config = dict(
    arch='vit',
    model='image classifier',
    dataset='simulated stained blood smears',
    train_examples=97500,
    image_size=40,
    crop_scale_min=1,
    horizontal_flip=True,
    translate=0.06,
    targets=['small cells'],
    num_classes=7,
    norm='layernorm',
    norm_position='pre',
    activation='gelu',
    mlp_ratio=2,
    head_dim=16,
    fused_qkv=True,
    bias='all',
    qk_norm=False,
    parallel_block=False,
    inner_norm=False,
    moe='expert_choice',
    num_experts=8,
    moe_every=2,
    expert_mlp_ratio=1,
    experts_per_token=2,
    shared_expert=False,
    patch_size=[4, 4],
    conv_stem=True,
    layers=14,
    width=256,
    positions='learned',
    pooling='mean',
    mixing='cutmix',
    label_smoothing=0.05,
    loss='cross_entropy',
    residual_init='none',
    optimizer='muon',
    muon_scale='original',
    lr=0.012,
    momentum=0.9,
    nesterov=False,
    orthogonalizer='newton_schulz_5',
    adamw_lr_other_params=0.00074,
    ema_decay=0.99,
    steps=5600,
    batch_size=96,
    epochs=5.5,
    lr_schedule='cosine_restarts',
    final_lr_fraction=0.01,
    warmup_steps=1120,
    weight_decay=0.02,
    adamw_weight_decay_other_params=0.05,
)
Rows from block 10 of a small image classifier, named by matrix and row number. Rows with one number belong to one neuron. Each number is 500 + 40 x the weight over its row's rms, rounded and kept within 0 to 999. All counts start at 0. Numbers have three digits each.
After each neuron's rows are labels from the 100 images, of 14976, where the neuron reaches its highest value: "patch colour" is the nearest of a few named colours to the mean colour under the peak; "peak on" is the class under the peak. Only what is clearly more common there than usual is listed. The data: simulated stained blood smears.
# fc1: MLP up (model.blocks.10.mlp.fc1.weight, 512x256), inputs 0-255
# fc2: MLP down (model.blocks.10.mlp.fc2.weight, 256x512, transposed), outputs 0-255

fc1.384:451559458495557473498586455502465509449530536513513458512521482494484446509524480493501438500469563515499468436444520500532468564473531541504506535488497482482469486486483548528496461489554560569502399522475506518494485482494507441485564497468419514505472539533546514473483431513531553569472501531477488501551500483480588582479482471495596500497474563491545505478544519508535538515550509498491445469481458446486497487535443597592501384506539471516532572507443558513458533462431536536470528475521435439530489465481454595518535534463491504495489557505485452515543487503477573423456589492453523525489454414480538509485521410531479583464431518465533436503483452456534528520542438565539487533482600478574529472465455480507503498521455507467483476520428458494506557529495531
fc2.384:521496471439531488493500465467534489556457464461527509553485454499469469406496465542497479552556539504583487538448444508509453523546473521530520518564434498576542503483526511444480508540523511493478525476485518550539547514478494462427456522436503475552480527452422471479536486568546527520590482517522495546536538468530496430499456470479595460536519554511529549551421513514455495570548495526452512500468373567478474481519515424443542458576432537547540470502494512521490539519561535492513515439514468556548439446471576478475548496485508451521502458433486528439459492541469505509495503523475547463567460478554552485463452493451563521519553569565554509518508466529497485501417470404503529482532462453506451432469510421508474518489494494450562547467472451481521543490548493
patch colour: grey; purple
peak on: nucleus; large cell

fc1.114:496535474505490461522560535446548473548516474597526501534485473591539474481483503538493520479487477523573501554481500535567482503493536531502549471515441549472475449450466497546470483460499477475474489526361546495447489529516491559470496452397509475522447529503526480480478491514514522544511499488532505497498497474480478489521507482492528433434482508480566526516529433445467559544483469571445535484473464424536542558525499588472611396493497515446455546578447507519429501498530503547481476493496513499504541477433518513479508489552491532452512500532437526412530510452463502494518544465491511434476574470507532513486567462519436597468506469398549522558484519485547452487517487475525514524532431468444451488436497474518515532484444487555485462537501450541614520538496602
fc2.114:507472532453483472559445459531493494484483474476474491450467547456523599505471445484518494589446624522540459486419525479488445563546499491505534575524518500479500483510536480501501531473493517485541489471479474544445505466522500447482538446501440462464548514553479538526449500464482566530528486520441507471594497533527499520555359488532530462533536528483500554458405531552460506527518515474501472531588536604554542484495481505536478513442538484541543505496591450485463511511447590526516454396488434475519425479497550543497552512443465490452494485482499526537455481555536478514469519542496528505449514606473468565483508489534516486480531559514492507479461516473470589484511485517481453503472527494444493438513529478500512453578480500538556448452522527532517558551526415
patch colour: purple; grey
peak on: nucleus

fc1.202:536525464497468553538564532462508478554564500512460471492512403484532516547547395528476511507544492489482462538559543527527510523467500443432486451476491458557563442536408484446495481572430454507524525450508516492440489480478536480543482564489500545495518581519517571480491487494485437555484421444501506488473507528542527452569471458569451530463511582480479536501498524545555497457528478466479517488588509506486414430488498505470484467508460473523506551443572554466467506516517496586483459456510438531537486471566500474534509506546539492506461567485523457480506510524554551446434469509523503544544451486550433496525468535513542508493387419539554454459488465468566490450511418565522542497503528523513443555524465485493491541537437491437540467456533563474440531503471480
fc2.202:579488520560596437430471436519480547526479497443510475518502494487488457471453507428504518556502485496574488466452469472479423531517473533539530481575461448540553499493565568498419519470471564460517411431510430520467491518564509541474490432516499477576519471473508450477505566526513522564504509545589521527524485512517492508464503472488521421527503499509506471457540411458492514480462551496510504548409484520496513502485492486508459553511526583429549529505442415555524488458467482470549515485488531503468500543452548485453483478477526470556517479524417539514490476464535440519527523544543440503387500482503535444532448516558514505537531566477420509501455582431521470494558484515507451539445531508525568476509524481552553476461575547538569531507458494467498440492507477
patch colour: pink
peak on: small cell

fc1.266:516546587479484454465514467542455527507487506462573494500499565450440566470516549568529526547415479461458484518441557505505477548550450498524485488530483495504489488478502497438472451439536510501507489530482514548521568592534503530508480459497472476504463489541501493490501460477426530472465516521430476510513414528490466481445490393528473465570467463489456499504574550556564386531442544514491586469488511498525477470529483452510485538524507496489524449488483504464493575472501489471397524519572524500455504554541477507479555520580455497446543534544520535503550403463495586535409495432465541533585436513517505518531495526465515515493532460522489474509437470506612466534471456536491537552440491509601485456498567525494497496476543473475504481528520456557506579492527494
fc2.266:497450446473504454467432464466575415465517461604561500504551527518503525520549507444512507527496543413479496539427447497506501476546507485506491439513499467466495422372504457508515484506522580505453400537490498533513465481559426557465564496488519518517569540439472511517479553453450473518534530458493441597489494502494460494443450470511493493428523455499510464435501554550472519476534501567495589422419489489517454501544491514471551485567501561492516512501539450511452534561469537534495460551563478533523536502502506543513481448578504499502461476548518474522546513486479471482585386526551571429505424509534562489512378518551513517500501501498488513538484469510495478473513480466471539464508512514461542497490506492551506483581545508523543564493476515510533516483528515
patch colour: grey
peak on: small cell

fc1.36:419544458486533468560445412560479525538501523499503512536478516495547487397474423517520536513480515478482459545559488500484491606532506486527541466479442475447507440497440512533498506479525537409506569472421534499505521471463484439501493511473499480538414524486427462479580406529538493550496465536546561512528508494460504485543457493522574456473568479486551526531533422541466518545506465497531482563475482461468534472482496511526501406458442411534502523512530396528494547535528581536498456448447424466531519531537433529468512466507463471562473487415488503529516492466475573480494484504498539494488458482501477506465528448536575479520562531549478515406497529442514503516557486495550516452502548516462563467490533492494497500526478561511491494512393511510503446521436572
fc2.36:437410509506583525599563500457445464388522511529491432512538525475473437460540513487512462489542582515501464461426544511556437548563467513516462459526440488557567586430552496452484518495532497472527494486479522533545474463462476535463523465503469570474535574466491500459500477535547512462539476537494487450521563491472485517501500478513503510431445606525496517534426553521550428542517485530464451572520457498529482452530505482476543475533408557540485492565460563489524494517449545523471479451546580550423469473476492510528486545445485500522489488486575507439446481560542523545466535466488504499522559457521489507461461489505488540516500566513516457541492468492483505546507458495485502508543479436548465449544482458481498524472449481423550524450485455491508601447555508
patch colour: grey; purple
peak on: large cell; nucleus

fc1.310:465509518440563467521453512478444512450529558484475551511540488499530509493465470560470458470490555556538412558461535491520483500495507477516499482478426470474474518518476438547448470474503564485385511454469542487576492484447520525496466533553503497542420500549537446402522482576557465500519528520532453532460448452497498408497560500515485481567555498543434534521574488485539490499442444527429528551454514507597530584448492489520548480526421490458490544435522500544551489548556500556499511490490498504516507483542559473466481521510533447541477501518507523495482472541555550534489501436492560501591474509482570419461495517475490455485520524603506500511490534414503499519446509472513520441525465508475541551520494480427474453514525488479449573465409433469507479540559544
fc2.310:442483511541498570495530478461428475406484446519482470577509532478506482464495501423522534507571509530494451432541564514527523510496510543532495497497535482481545480447516539507509531513513448488533522493562497447520492445481489452529509374483496511508520493519551537578529473481504488518542536492410516472486535544492424509523502489455535551458398558442595489521437506519481421570516482531532466572538443488439508458567501472531483410470545529479496537565544434445425527436465521504494533505523542559460538531464552547478479474477491611489490525517587453442455526512466488510477556514478473552467491463472546526470474523505576520479532475493494435500405529551520486577569475533514486496495488462519496512512503551528471421570439488482456537472534562520456539491468486
patch colour: grey
peak on: large cell

fc1.312:449511430413522464493569534451525492475477485530539461528450560495446491440516479540552447475526525376541462478491442510520508529475501489501548477517501443597529470453519468524444524530530508570488396462503490501528491539462483441496555563474487476501466492432543481457502503468522501526472497521427496499538541484401570508416430499526499518499506582538522543490481506539438514519456535512495513503426534523468494542558457543532496470448446490579524518506504488547491545522513454524528602458546521524468437526494501546473515534461515519545514473499435470497489449493473478488468496481418486458461411562506456556481535510543477609515545559485414501476494485508544519447534519488495505508531489491525467497509542531491539487517558499586516385462455576543514588545525526
fc2.312:488508529527562493496575477470432556485550461458512480580502450499495518446437486556495457560506532522572451574450518452532488514537515489514586526586544499487500526499471511528440458517554581563566492503415530558486531500505441477397481476483410501530471479491471553476413563541536498500572536483522468544563557518518567505515445499520504510505464481450531480491468505502526483526602481497519451484516443546458533472560463450433511529523496521467560508486501515457527506476501509458467450458505442517492540523503486494519507489483508431536492526490463577475497540493437569510428428516516514497555510442514487496503515468421604473533513519509566475451548448526528518466483453486483498527499495416568441415517478436531531548473520527424480545460419462466473512470530474
patch colour: grey; purple
peak on: large cell; nucleus

fc1.163:515478500519528529484528456509503539468487472485544581479543485492544498583500469529551459510464496456607495572513537438429423519489523568478500497495490507484481458484546503539545552533504502544497505521490513493451511516508561459442477578472500486513465512454569499507463513427474464543468536432465481569450590461530486460503489439529460438477476530569501500466537487509496479479508500476546478528511482484499460372516446537541442519579479461540457490517541554570485499524554545533550471501437476553444456441526558530429510550559560498450490538528403494510422481480551549480510576493488524459507487464527525472506511480519538466516512505537470474527478437480508473462523478454458415503510480488507450505468514578499503404579487560542489549506522432509438641503518478
fc2.163:503523517456486480519483460517457497468522518538443432463428478528472460471493493507507499493519493575474495474494468517527441440573411483516528549503449482483523533544530512482459484473494509560556561525518496501553522522488396558511472503482456540510506518506475550592508509604511513562525569450450455515542517520491479525516471484478470486524475473450453465506501515451456504652463477519525491362429546572528516569471476462496571489452563534460569498489491500495536502544456463508517488471551476526494574504566460438552491490478489508549508448465579515497531509449543524474435472546442498493499507501518540569531495499480529547525484487509426504529466472497473497563506462520505583534471518520493547540573466475520513588481534445433513494450470528416532426504409563
patch colour: grey
peak on: large cell

fc1.153:490508534547523512453528459558492504522584534495475453529557497530512563456508517425632533595545537400514522516445523509470531487517487523503489467520500522533482547469432486511537513473550483569507482533431399498473516562434442435480431555499574504547461473552459509553500393430518467516474522485448487525493402472482484495502463506506480421458449513475464483458589610552476509503475554537504485518425483493492505498544497502501461476541507509496497462568487480486497499547540485515470467475473503535470516519518522437546522452567476519481490488479511430502487562384504583531468500482499466449569480555579525473491499513532529516511520504523539502496465440510529477482480502514565507437461508498508547476498585536542502513456448430459566528491447483522516584482535508
fc2.153:510542533497506546502506533598491505570522523438512512559468474471502541511503550413516478512544549502507560510552545569523500491552543542576509473431458447523459453517493462554489483532492555476525449447480515546500541457504481507582525410509438520473496448607422485507584486587433433466495458437428481531468502554458549488473519524426449500477472505561568490456499531550485486500435502454526506465523475500451486488541566434478485472499501444481494467503457467483476512466519492590466523457626546481473562486527473492520520484534540427428493515500444499586520429416499524526504479435470486534564448506570464493538542458485525475465500542493540516519486438469496498468530454509443506501561549532449467515516533532495544506557489440525509512492468453443503543509521495
patch colour: grey
peak on: small cell

fc1.156:537537459555527581477511450509475506511521449521473422515490470491530517471481578487566538571497542435485475540565483501440489481529437432464517447547526541484478489533517501519480505488513474569484473533551511545476560527433560483510436529550507554557404549559502573514546414444455452469474461522440483513491499420499517500547528474481468455502552558482499551479526580488476560502550519574494542407483439527488556500529454517528483517511482488477440464446476578508493525502485517549426473546528525565433546490467467430518458467558479531472501463380529489537474413443517484467480536437549545485501554559504489517492508451481580543522466496514458470428502459432503523533427526461480561535454516535558507495496564502489500530499485494526547502532465491420511511482505492
fc2.156:463500451487513448425483554564498494530514581478531498505527530526529577492432473514504541490512582534571451500452462506497577466594514603558471481511456525529462460533426538485520544520508563474495498486527482504558486446512471493494478431608438498495510439559473434483514517552514527499531466453459491566521514533505483475464546461447532473532512490533500523487455534575469402439404518470533492511521478566532466487499536481481524492557509511466462499499524458493484523533488495536496521454502467443505534502536484542527552545532556461524464501466404487507457531426534578516443480477425503476484542511497414451506524514523490464508577444502538558527478487432530493414540465492537493421466544560448450434535401487506512477505472494476505526554479444523454553535560470
patch colour: grey
peak on: small cell

fc1.136:486481514481535497503537517383461449407530460526512497532504502545461516518485482535447488546469492506530453498452510485561511513439516484511570540540439446604413534523498498466474499506551513515506437528522494517539561481513475470462530456498475491551542500549570483437507495523483492499486490459444544553571488557478603478472459503512520490488488515486561511497503565548450486581495502491515522549545473483516440525530484571478485495488526594452540519519479474484474535513429433433485482508542587512502519483477460551526585595436478476528516495550491437472543493503486535453414570455456493533467534491526481465513526486495391522474465485501458464481503520499468421515461430500522519531448532477524522392524547428504482556458499485505403482505428490559554579514546548
fc2.136:461571488502553496458524482479519508519456469516491442614516400453521460441451444478578473503491504502592532507534482483523474532588514521553530579559633469520551499484467481494449514541545562523538484454470539620491542503528478507444479489504419499535492523466496543516462514485546507515514463530495472478557482444460506503506486508535458478481460565484514480487459555442422496540555496565498483513472448550486466504554495509531495508502459529461524492463526490478452499554499515587519523420514414510551489512521547472495458481451495509515485481467461522447486542468369483522480471484526543448495433482448532524462423477462541486506492521530531513552543523459564590456558532483528429508522510418461462477399553449512511478490493516473508463426497508494437498501524510
patch colour: grey
peak on: large cell; nucleus

fc1.0:496467521550503505525436623491449551476541559523427458530496466547521551488483431520436460497497573451499477515544548566540477511456564450542530525489532529567575527484446530444472489470487511448512523526498464460456499435498498468507426489486526425556557509540497463456543493471432536520497451533530504524575500485468523500579457468492524443498559472497497516546512524496485588505527410514491486562604496507559495532506498507528482486527585520464481493443466492457521516480569557501470452484568456467533458467491480525451547485499574463447524467434466432498489473524528514551446447508473549561484536530401512564530481430513466519477518516534580510489483491494471462569509458478506488504532510487526481462410542441484489498430470469540531409456453486514514513551570536
fc2.0:543514427371443463557524531463454467431442479541552589505537550468479524480483495512522582568453535527502498511455544535487476592611533525464494467551440495419471474534503522474488531494444513470470469488540550566497457454478509524480497424447431474426529550490442493478468534480539511479542546544500548483445588512558455592447485527554501506535523567491557560444484518474499448494497475533495505464442431524451489530515507524542486487445412521512508540585501448487452490464468473536553498441475505526484475514507533561484489483460440497540499520463526528458444491504455439449496522528522513490481487470482538512455518411445505507526486562541473500525496453468515599484510476419440497496483488494502478504522488553524500448539512500526519445469518521524555592545519535
patch colour: purple; grey
peak on: nucleus

fc1.233:432553425505608460444527505467463446463588523491483481511439501521460461502553423544576408485502517469512470550531474520502479550468482516483554520510502526505526482468496507517496480494486604501489470499473537547490513460518483423544521424424428528526542544472472496431460471471560541556542497524512506572541522444516618491472486537515546466425407511503592467532476542500504575522480523456494497539513555482510490549575488510504489446503510498494538538512463470463500499517477538538510512476480477538473528523427527532456513594529412440511487534471487527503465492498428552480525578494478550460471489532442479537569482482470513527450533520525531450421528460494536589518566450455436499486470472506502518432535499476503546515531564577503469471481419515522551472510497494
fc2.233:437537526457563483559556457443446480506477475424475498547552460496519455439438483561542491472548523513524484486449459483537475520580502497574522521585463428506537557442538508494465532491557513509537485512464530569539580443481511493351484543505475499541436532519480502473488511585524521543470422518496509537547550492439502532488448467418543512517548576481496545510410527493500439481507438524500481530479436563494459453507435441484496490543473544504526516533509482553562502500464499511548515457515486505418462443503516503485500520491562438547486491458493514475508527528462527503411470523488484482515499446497484545467457460465552535545499534513543469530516466501571451556461435518523537507531537400574510445563570440507475533491484480436516460456446504483503561485535504
patch colour: grey; purple
peak on: large cell; nucleus

fc1.126:538521534484509524505472467470520442462505523495462508510425515518487573496527456461490558464467479396520513536494502557414594470503570464513570499509518537427518514515397529532486519490447492508543446454473529438513518518472519522509519534493424398454528494513471499524494499469532570519459402527437527557596576467501536537504465586537558568487462543509527552540497531551496543527509465496512553479515494508523519529476488518533509504544506595523488487507447532489416488505520507474452500486504489586442436401506570529465562513459480442527513485474467438448483546556462495408482485516470480512493486510494468505591475454561532590493512440545492470435464441555518470513467416472429471507497516488523488463543545515520538500453524541497520509541518452475545458487551481
fc2.126:440471443527503474581630549531444546583537516490465500487476421499500465512379566523538468528455574546556451543509513509595460546517524541523491549504429532419551478489492523527540463476487527511511488498541516574491509449550486437431468490485429523526474521498447520466433525542465495562518483510547516497524528508546523474497514464469509510559508447492549488498422422470461496518538454438495416453481474490464540527487488507500484466473481497497463590482489435525521512514475550454482487439515514449487448557485455517595414516505544571492449559520533529493527433461462486551443451571462490518541546503485523545421574537478574512509522580479452474503520565512480537519480495504525546483506499474449499533496414490519470484498465466513532463538471535528460508514469488
patch colour: purple
peak on: nucleus

fc1.191:483572536521490524412442496524419524480464538454499428525470533470564560557416508513526477497552459471492473435488452522522469488554534532394505467541507550423464556501558500458483552509481501493541504537532438482500484512468467498425438459538429471441450528480527485483532555409540503459515495440511470548487530538521503511517573505515511472497482534559477457417512506546504503497503524503470567505517461477584467453513425478486490500553500508556438450463492524467442540440499540502520459499535439505533522556514522524504511537542512495568580438538558524518548486462534494495534417469517478498463422539586489519515461560536526472493508402472518505535595509480446478535476500497494469403510538550580571526544507489516471454502492542475479506428449441517495571508487537
fc2.191:545463459511513471465569446473532543480481480522441395472513504457432445458508493490537504498552534529528521527539520444485521537454408447512482464470536519452570486462494482488589480521499549603549491461518572532511541519516527499461497508521511512516580558466530502471455474441519524521459442445533498489464551488470541545501500474453447548453488444520470557499464503458527441517494509527487453491550460570497585504507518484458499549420548557529492496552448461541484495579501492479468494624568480459497561498485451550517447522469468435478509417476450474528465455545524497489446545523488460475475463489478485480553562511490540459510554518519578478568504475452473504464458459497497522515535484501474444440552468464468570508422466482502545522546562596540499463591465450
patch colour: pink
peak on: small cell